Rows from block 3, named by matrix and row number. Each number is 128 + 32 x the weight over its row's rms, rounded and kept within 0 to 255. All counts start at 0. After the name is the row's rms in percent of the matrix's.
# emb: conditioning projection (model.mid.0.emb.weight, 384x256), inputs 0-127
emb.272 186 [ 85 116 111  88 142  66  94  67 135 128  75 139 146 136  89  59 137 147  92 111 124  45  87 105  99  64 127 133  90  93  73 107  69  78 128  90 104 114 107 126  99 147 118 101  50 129 110  99 121 151 127 115  92 111 123  99 120 132 147 150  94 106 115 137  88 137  90 107 135 154  90 120 149  40 123 106 154  78 124 131 115 106 143 123 136 125 147 142 127 131  87  68 133 117  99 149  23  76  76 117  89 135  81 138 137 131  89  79 137 116 110 119 160  75  88 138 142 148 129 129 132 113 143 121 118  56 100 120]
emb.273 044 [122  99 111 123 113 112 119 106 154 102 133 152 138 155 132  46 131 148 102  73 147  97 129 109 119 123 127 126 149 111 129  55 118 121 141 133 116  95 127 124 117 177 128  89 121 131 127 121 127 193 138 106 101 124 125 120 136 125 125 146 126 111 103 160   0 122 134  87 157 162 114  73 130  78 134 127 176 110 145 143 143 113 156 127 132 122 187 140  91 107 124  66 149 107  75 151 124 120 128  94  99 150 125 156 124 121 124 121 143 132 147 124 171  79  93 159 187 149 110 139 135 132 145 132  88 109 124 121]
emb.274 010 [169 170 108  97 125 137 116 172 121 139 130 104  98 121 118 171 137 104 205 197  92 133 111 193 136 121 142 204  58  89  95 105 124  98 123 132 138 153 137  98 134  94 158 159 145  70 120 111 174  97 135 190  67 125 136  88 100 154 111  87 133 138 146 144 173 116 132 123 142  88 123 129 150 165  44 126 133 138 152 135 119 158  89  79 101 142 116 105 136 131 111 216  93 136 149  91 120 123 120 166 111 113 140 137 164 124 158 117 117 115 122 158  95 162 212 107 105 121 183  80 123 184 108  62 131 125 101 146]
emb.275 006 [146 132 125 157 134 142 127 151 129 142  88 101  81 121 127 159 123  70 160 167  93 122 116 178 124 151 148 162  71 132 121 162 127 150 158 118 122 155 129 104 144  92  93 210 144  86 138 141 142  95 159 156 110 130 134 139 129 145 115 109 137 130 155 121 149 113 146 152 100  68 145 147 131 178  71 139  52 139  92 125 123 142 104 117 120 145 101 118 114 125 110 245  73 138 153 102 117 155 137 155 163 112 154 111 107 100 161 128 122 147 127 117  76 158 179  90 101 124 129 102 101 151 109  96 161 148 114 160]
emb.276 006 [163 158 195 154 124 161 154 190  98 105 136 114 102  89 176 152  85 100 129 111 133 137 144 104 108 156 156 125 141 152 155 160 123 142 116 146 115 183 136 142 160  90 168  93 152 157 158 168 161 107  72 140 142 141 119 161 137 115  93  81 169 151 115  88 156  80 169 130 129 142 162  80 107 129 169 172  84 143 140 113 150 160 102 162  89 129  99  85 115 134 141 191 138  77 104  90 153 168 176 135 143 102 179 143 112  91 204 164 101 127 186 110  96 144 129 117  89  83 110 147 119 120  89 133 137 147 156  98]
emb.277 014 [127 131 118  85 121 161 119 138 125 155 108 114 121 125  62 193 131 114 165 194 100 196 124 152 127  99 117 165  67  96  89 151 125 115 130 112 123 128 112 102 118  95 142 169 128 100 102 105 128  81 110 133 118 167 144  86  95 153 152 143  99 125 141 128 212 148 116 117 140  89 137 170 154 171  69 109  71 149 131 135  78 149 121 112 114 119 107 143 159 113 102 193  89 160 170 123 107  96  96 125 125 115 107  88 137 147 126 109 129 115  97 150  99 182 186 107  81 146 134  75 115 149 131  92 120 124 103 148]
emb.279 007 [178 161  81 171 102 151 115 166 102 109 124 107 103  94 150 171  93  75 190 146 110 159 162 140 117 145 138 136 169 107 158 114 188 128  96 126 141 142 165 140 151  87 132 177 156 138 142 121 177 107 164 151 131 208 134 110 148 104 106 112 131 146 185 107 105  90 208 132 128 138 158  97 110 195  78 163  62 147 147 106 137 148  84 126  90 146 100 107 115 131 115 211 121 155 132  86 162 124 168 142 139  90 149  84 106 111 162 152 105 202  80 134  92 168 202  88 147  93 128 145 128 149  97 123 143 157 146 112]
emb.280 236 [104 107 119 102 120  45 109  97 143 120 128 157 147 151 122  46 139 155  88 100 144  56 123 113 122  99 118 121 146  97 117  40  91 103 138 128 102  97 126 125  79 174 126  80  83 130 113  95 119 185 135 106 110 109 113 120 141 128 128 146 116  94 121 152  80 131 113  67 135 169  92  96 134  56 147  90 169  87 133 138 161  98 157 135 143 115 170 142 116 111 124  82 160 106  78 156  81  92 105  89  90 156  90 147 126 130 117  70 144 127 135 125 176  59  93 159 176 143 118 151 149 125 146 134  91  80 100 122]
emb.281 005 [179 152  92 174 101 141 123 160 113 106 150 113 107 103 142 129 124 127 187 112 173 154 157 142 132 122 131 141 250 108 158  97 189 163 131 159 170  90 131 149 123 111 120  94 140 136 142 135 150 148 191 116 127 192 137 130 141 103 104 106 136 139 181 121  39 111 220 135 137 155 114  83  71 212 126 146 104 156 145 103 168 134 126 144 120 158 148 110 108 124 153 120 175 137 137  99 167 142 152 122 135 123 172 108 129 116 168 144  95 187 123 117 131 140 132 124 165 104 106 155 155 119 106 141 143 154 116 129]
emb.282 016 [147 149 105  75 135 151  99 171 136 140 116 111 102 128 108 173 118 106 177 196  95 113 119 181 118 100 140 190  45  66 116  99 127  94 132 124 120 137 118  91 130 101 149 194 140  77 116 110 160 110 107 168  56 140 141  58 101 167 141 137 125 121 145 153 133 111 128 116 154 104 115 140 162 133  46 133 116 127 131 137 106 153  99  82 105 123 131 116 118 117 100 228  98 164 138 113 109 103 104 155  94 107 123 132 141 125 146 120 123 122 145 152 100 148 194 109 106 140 156  77 105 174 128  54 112 109  95 150]
emb.284 005 [127 102 159 130 129 137 126 123 140 164  97 135 132 109 117 180 103 132 145 185 136 147 129 159 103 146 102 114  80 159 117 172 130 124 134  93  97 109 108 117 112  88 122 154 126 146 111 106 111  82 101 116 170 121  97 138 123 156 155 125 144 111 126 111 255 136  86 116 106  81 160 181 138 164  78 120  35 128 110 143 113 139 132 138 121 101  96 142 168 117 104 186 125 131 176 116 118 102 123 130 164 140 121  61  80 128 123 128 114 137  98 105  89 181 163 103 117 121 129  91 121 123 121 127 149 132 143 153]
emb.285 006 [138 156 182 189 113 156 143 177  97 106 170  81 106  82 146 176  92 108 129 122  91 188 160 133 136 169 148 105 125 157 143 158 137 118  91 136 167 160 139 129 147 101 148 166 154 148 149 135 114  81 113 107 140 159 123 144 137  97 122  83 148 136 146 100 213 122 155 145  84  71 182 135  92 211 178 143  73 146 130  93 135 174 109 125  93 130  77 120 129 138 150 197 136 122 147  82 126 163 151 132 139  99 163 123  94  88 167 156 104 144 142 114  81 198 131  76  97 102 103 125 109 128 113 141 158 158 134 128]